Weights of a small image diffusion model.
Model: 29M parameters, 32-pixel images, arch dit, activation gelu, layers 14, width 384.
Training: soap at rate 0.0021, 8100 steps, batches of 128.
Data: trained on dead-leaves pictures: piles of overlapping shapes, 145000 training examples.
Rows from block 11 of a small image diffusion model, named by matrix and row number. Rows with one number belong to one neuron. Each number is 500 + 50 x the weight over its row's rms, rounded and kept within 0 to 999. All counts start at 0. Numbers have three digits each.
After each neuron's rows are labels from the 100 images, of 14976 (inputs lightly noised), where the neuron reaches its highest value: "colour at peak" is the nearest of a few named colours to the mean colour under the peak. Only what is clearly more common there than usual is listed. The data: dead-leaves pictures: piles of overlapping shapes. In brackets: how many of the 100.
# fc1: MLP up (model.blocks.11.mlp.fc1.weight, 1536x384), inputs 77-153
# fc2: MLP down (model.blocks.11.mlp.fc2.weight, 384x1536, transposed), outputs 77-153

fc1.691:385484453465438507442509435491492416451511446530486499491534600479533389582520509577406536487402510460491524453528394563519503509538609541534504460498543537464424554475450437552419552634528474572569482406488329463395494483597545419
fc2.691:604475525534413390451460523566494452472530516458475527493519540550554471467532558509415473516459486516493528507488590587616553442525528524529440413474440489516433543439439541518516521525453508490513437447532515568576503573501410571
colour at peak: purple (30)

fc1.267:465466566496454522515479501461519526530407419604496440497503424441496470525454518498496551391482542480555493501529556489537489568432464569507490539509496502481557547481517510480489502452584616429502414426517426474545479542462551544
fc2.267:495513490508513465462407480526446511572526485569573574405513461518457589482466452536498481485570464532576436413471471463570516422494541492587486550507489546470451499523496413499512482516524463471509421462562549517562508485490478463
colour at peak: green (52)

fc1.296:523454507527492448488494478535478500463590408465452489545556533526498563483514520522508567494488529517443513486485496515434522529429478417452477449582516473523532592443469654514456472508423478469549462580472592530371561507516468530
fc2.296:453414416404473556515556500524522474499478481438547509560515547558529417452554514454496575514570494421352505477422486536474495497481558597615480484525589505564485363541444441499406469456627563532489475427482571528471527491524381554
colour at peak: pink (29)

fc1.384:542495512482451519448559529468474475511534542565537478387461535526508626460478517491593426481420487490512513476419503447492442624544607517452577520498528492463501497547487472531550485514490539537491513454509476518492530478506543521
fc2.384:503573436454539503526474490451530473520491492431485469476598524505556545488510453554531521628458532551413519585483525559403458427500539502566610510420475541601494588515549536505455501508463476546600544471444464464540507544558560408
colour at peak: pink (32)

fc1.752:582471552472595553499512611496578480521620495474456487438475512560527477526531505532570504481469452368579462467546443511539512531589549484530414479508470516503450621521543537502550453475495433488454515504444460384533479534458542468
fc2.752:481525513547552470430447451471484431533443438597499593480451460506593494489538594501423483558576485518496503562397565494457505502434557561566465510490525485480532466413494489511439558511539390474476474510481523512502573426499466515
colour at peak: purple (30)

fc1.506:489430531514463471488581495562504528455478520492555553490554490454517415511524494478539475556596436461463424506535552499484395490519474521562518492397496492563536555455507597460467521496429529522433470448503512525581519576538492554
fc2.506:529476469571550577534414511417587501450500421491499359574434505478478504555507542515471386558407483528496485531501474520425565563519470497545584448532496452535499533523513455505570508573461436473523481460529522495458456420515550417
colour at peak: purple (28)

fc1.261:481472448490531454529563572443564423450485471508469514579440452510454446506474449412486498484439537466456492504475397507485474453545555450522489481475473521473456456499539500446611529482472508387564532484514371406529488495474443403
fc2.261:462483433495454614528491486508540472505461499487555579457464451517441468504509521490449457451519548507484433502431522544550480460582475492532475467460532506491467557504601503490479391545573500355502546514539537500431520434492434471
colour at peak: orange (35)

fc1.737:483517491456452518535541489488495494526588420450525444555516524491437493502490514463463590525487555537493521535467466486470606526538493478557568444552555493456415471446526597573450514458532542479567462561510500483436517517531376410
fc2.737:483454594474518513504528463438533466525509464441446607576530419509485500518495549473515522436547566512487485515416561506510458488490525516419542499482451480554613505486494555493456419514484487519477490439466528483493595461507322568
colour at peak: blue (30)

fc1.717:459567463457413430497541496520472533549575485560519422482487469450609507505469417474498447506452508359510475527545521449475456520446743460498461453556464463519474437479541474515460508458519475578547527444562568409468411464509583423
fc2.717:470545479474476521535469535466474470459398488489517572494516675434444528550625559535482504588533425594492487577452604486561478449508375481601481557455533516542620501428474462482479490490395471469529456518529482459474568563472636521
colour at peak: pink (27)

fc1.246:539453441532547388530540530506476497507551465444519356471636452511488321494503580518542548498537405478408458518434516618474457529583520512530633523510445508505487513512520457461452521502402565455560466399562469487480487584498498500
fc2.246:659510524452462448555482470503391465510400562432490529461562518554578594382465495512494468466497501613471494448444559441428465547502480383528546465525633479514477469483460516447412466503495600541542501594519472587484465633542474484
colour at peak: grey (43)

fc1.321:453412501480500483485483553570512509525495449498475512558458507585534470518416490500542578557562490518454441529459550605513497550497367564467477461431470542489424493473417478438486395541510534386551445506505514526424434621493522469
fc2.321:494358460480457504483536452582468497490548443506502530480581496533508528439462571503522509558537537524486529477544481509488618504469600494558420533457508484456490557488557517470445473518527537532513438494462514574599555484481531485
colour at peak: green (25)

fc1.683:554457522485559592534530468562550399489502581532491434617517528506535483537424497490528485542501449585469558492506464560490417491571498504549469515432494570537402498502530500437461476483529471554461481589536497538515549538532441394
fc2.683:507402416628507465527425526476460523553462503505599484519446517561501428530445534547446476473553542460569507592530550480413519484516534497474432516499422471473512520445510478456482585491535501442516550510504537631488479449500539561
colour at peak: blue (34)

fc1.477:522551502499527562505449403473448469471560476502537511469452511644538510491442402452517500602544451527494566545582537489605598514492506436498425431483451521498528576441551430547437545407474466551499556488620497513542446464517496440
fc2.477:515532543549445441543502536455443492474431509471458522499572508633479596456541566392708541437477561445533461462543509477546517458448521553510504551495509530527480429523500592596504513542527460488500448463570614473480497527468537548
colour at peak: white (28)

fc1.289:522529545522497469485438510440585524519454540506417574509442427495465435458411469579497501527537546554502495547474464513446455499420567499451445489525492474620551496505445425458429448476448536603540463508486465465494516513491492488
fc2.289:486619508484471536512483533532525436513567558443520534545461408492508547603521571536480431546488540506531545635452549501502495459548519373494448497449410488512542504539580555438478496509569604427560502484485492557472495496552484514
colour at peak: red (26)

fc1.575:558531479448564495413479482579519487550476540496548565534559459530473605496502502561584428485504604377474493408568594552549425544494464504508507451496449449509429597495485462479567426453558460547533349355481552488478468472586503572
fc2.575:587590512469521490499478544470509474526525598484543431411452428488548448504477491476515469570514543625424501495559485484506461459518497434430485504506586489517521499580407513468481480443477488599522386479423480523530484544537522467
colour at peak: green (28); cyan (25)

fc1.179:469438482631569511460546420476441459500620579451479489520475525511454510449583533501495543552461425446526577528495479453459552505532494454478513509421475457469437596440485534476497493564514466608509547488544382413502493469483526459
fc2.179:563521508493589516519570420414453506532509531469529480380523458526472521458466551423516401480456443446530500487527418466489518470501497487513540480491476524455421530541574457592477517525503444564433386429406489481595473487583489444
colour at peak: blue (29)

fc1.14:470422532484495476555538658479526497431559517557540487523488460536452559535491544489577451449500505500488513456610475466495553469507568468522471392463500573535425515497509495490498501526508491471561536455571548429462516483458549444
fc2.14:514423483355523538527471425485473529466460516539463533525427435525533444521466537500474510533566507492450500386480597412480386515416463534565523551522533467541543449594550409449493473562463382549521497508467423541452496461422506490
colour at peak: purple (28)

fc1.497:435462574487473489551601443446493514503461413562518486447572509476530532399509511573551490471424526447507421576526447611472617526504468543415449485506494525612423493509417551487455578472390482447538506487502511440493475469511495581
fc2.497:503477449560504530508444465491587508499591538527441515545570560485552540527430438528474610452573429593498579454441547517428537496520541493605534477390523526508497540435513397505433454499530553457582557550505482491424492520493541547
colour at peak: pink (31)

fc1.550:438581491464516506509563457558526549456451468513459536517502476429573558478482526516575462454492517417479398523514535422508357541510502634536479462572500484531579492523600495452486546464462456438380460523497480521559543516534494411
fc2.550:472496402470520498489442488424565530511499506566541501521506534457395438454513419528446479522493553444492700465506492437507571481479518524504500560466482514530364484439438549521497460457500491444528448442505517582544523414590424653
colour at peak: blue (25)

fc1.724:570489486502552489534565560377583554542490449441537517529530405492530488581483570488508520548546525487501585584491536441467540477495477538570618394479551500480527483553450521537540530412598590512526532553478552428535417564511503427
fc2.724:508567530608539533480481401532550483542560441527538440541468442484486564480468572399478489470508573498451489623464487521521591508528502432405506478540478495529502471473542564487507495501493478515503496579458485475481514511479462558
colour at peak: blue (40); green (25)

fc1.43:487456490601512433561488480542519468459526579443528477512525461521537461554425488471520455467336581623502587445422455663495513496550545501466483485555504435559544515541500536514479533478579481512461445466505480481496441497554458505
fc2.43:445467508530597544522562553496509508483559501476510497444477442447520527507467526528486549446317531602502579596534504430510512566481597477578476460519531439463442465538509510467599421469637444460542535496517589471495506509572610414
colour at peak: cyan (32)

fc1.345:537568510493530558485462527475419449551508529556630427471453531483523568534426511453491549537528554527511504632461457553502531487456426509519480451411514454446471521575570531477473475530526552539493528502390555493373470552554424545
fc2.345:456474466496522495520505604594430503543582550441527535432552499438499512523501609502540406563523481435518477500470615504446594474497555511514409497573495630467593446498423456487548457437547539492490528543472530560519454563552449482
colour at peak: green (25)

fc1.664:525426417484528565476412363434457476475440435513416423449431562361517412538597390520618422528572458466551454500548522572511642471459423552462490540484442583427460438449521498438475445526487524442529441417466429496507445518588598555
fc2.664:539427476507545423477519476555473480536556595460626464486492499439467536474544573473521506440529533416495534451523509558511500504464469515482500556566473444475469521546488488437509532500535413516467530459477561539403464552505474492
colour at peak: purple (32)

fc1.494:519478498549543424457459509495465564484461527484521558326527535494461328518524641440495502445454502573456455506446549566497601441540501551506567521539473485508463554460508511487493488425544521394518489484491348445488588490495472548
fc2.494:514559525468565541515547457428503465539646510419517508541480469546539581540465464536500476578499456519527606628503442548509442524514506557489392491555407487529507500523478410469498417438456466518449476522501458512465449440491512405
colour at peak: grey (56); pink (28)

fc1.229:539508457438484473538545581524549538486540506538540596545497544431520473476441592504533437542481542585464448532517442513505533510453489523541469512494510437501492453457516478415388556414481500518496506579604460446545512556522450490
fc2.229:512468472513536537530482459553541455546509536531600414524518560466500513500468487445536441466441459493477507578505523545541428555508511467447551546510513557504479476541491462416379501463543494534417500510575337515460562441614473534
colour at peak: green (26)

fc1.402:510542573443560529499474567483509464479500541491431540520584538496428583594433503474513497459497444542492530553413476565444498506574577452550462445588448514523587507498519448434510438470516495481422552493453482526517513502498534558
fc2.402:555504487502510504480482352450524476485494552458434508502477509536552454452465446521428506483417460527490458566448522520443441510513469555466507510475485488437448543382420530457438463429541457505473474508517489424537493490519447487
colour at peak: cyan (25)

fc1.751:467406516440469529505571514539611420472531480536531451501448452491520505472464543524527468566458466460418511583475484475411506554391538501525433434483507510512427519424512532564553431466464553523465507534486396477469441451495521520
fc2.751:484460526537519563530422492489591481547477470486469418536495470499484489575437475495517467533422548446449464544435489555443516534510455483608469505463429465482490511552572534526439475452534626410535511444482517477527502495522557488
colour at peak: orange (39)

fc1.268:402518462482475537536567457504580548366610526521471579473500494542557489493556540468542474532479508455435555446489478533532475524456453505567489575477426530469392470481499569547544532465498472508434557448450522468431474453480494510
fc2.268:520490506453372559581509558442480526411462470457356481468507504494414530508531577432549416420503445508465539486471545479556446547536504491511595517490534468504462475495435485485487489460451507472563545476439580344521483444510532501
colour at peak: green (33)

fc1.671:488485482492507525461592390470552426524512449507520472440527526471424457395539504500462574575503432530455546487527424481459499402529437524528503498481508504537494480461491551564478526428480491487399454600529481447542513458567491461
fc2.671:504513547479462460516395520522592413492541541527534551503500518377515473420519464544450679425464470517471528468482498439485463599544555490486490479489505500534516466661545466512460456521522487523430532518532527386504545458518456494
colour at peak: white (27)

fc1.723:627610534487400580535536533497490521567575493590500492416519533546524513503462492424502452495437500450436541517456364475499369518497540433586472552521530388404554563589542575496504468507509531530540463566501466540404538495468450464
fc2.723:470523491470491417509556485537490478454458542513503511491486497542480590538491535622477400520520453566437479551521605478564630500482413487430521522519476514511589433447567425480520537510472467492486459543431501529560439529489495615
colour at peak: pink (29)

fc1.565:407503533554460485479445514461488505471533529449516507463503465485476513448500520457531489456584525544437496549473458412461394492506518541464565476493469557403439471568514401444588462456472544487435487552527493513419491434450493359
fc2.565:632468522500487417541448483525451519459448475512439563394546481462591474510563519450499521509497533533441513485485498428411517502484578463512562478547465532507457472410495566489552495565435551576544491516433578488507434493504545511
colour at peak: blue (26)

fc1.607:569528502617429489463510465489538514524557542555531415470442590519397540377493508519483428616536535472546552492522536547401544441495401470487548504446488535517542498542580508509525512575426469464469496464536515558524489421501513469
fc2.607:477591473426491580464470438486486476519438553469475548450488547506560475442493419461543418420458403539526478550460576451522457564488554509489518485476532489507532565491477488514517503532580429491467498522538509537578474465479522555
colour at peak: pink (26)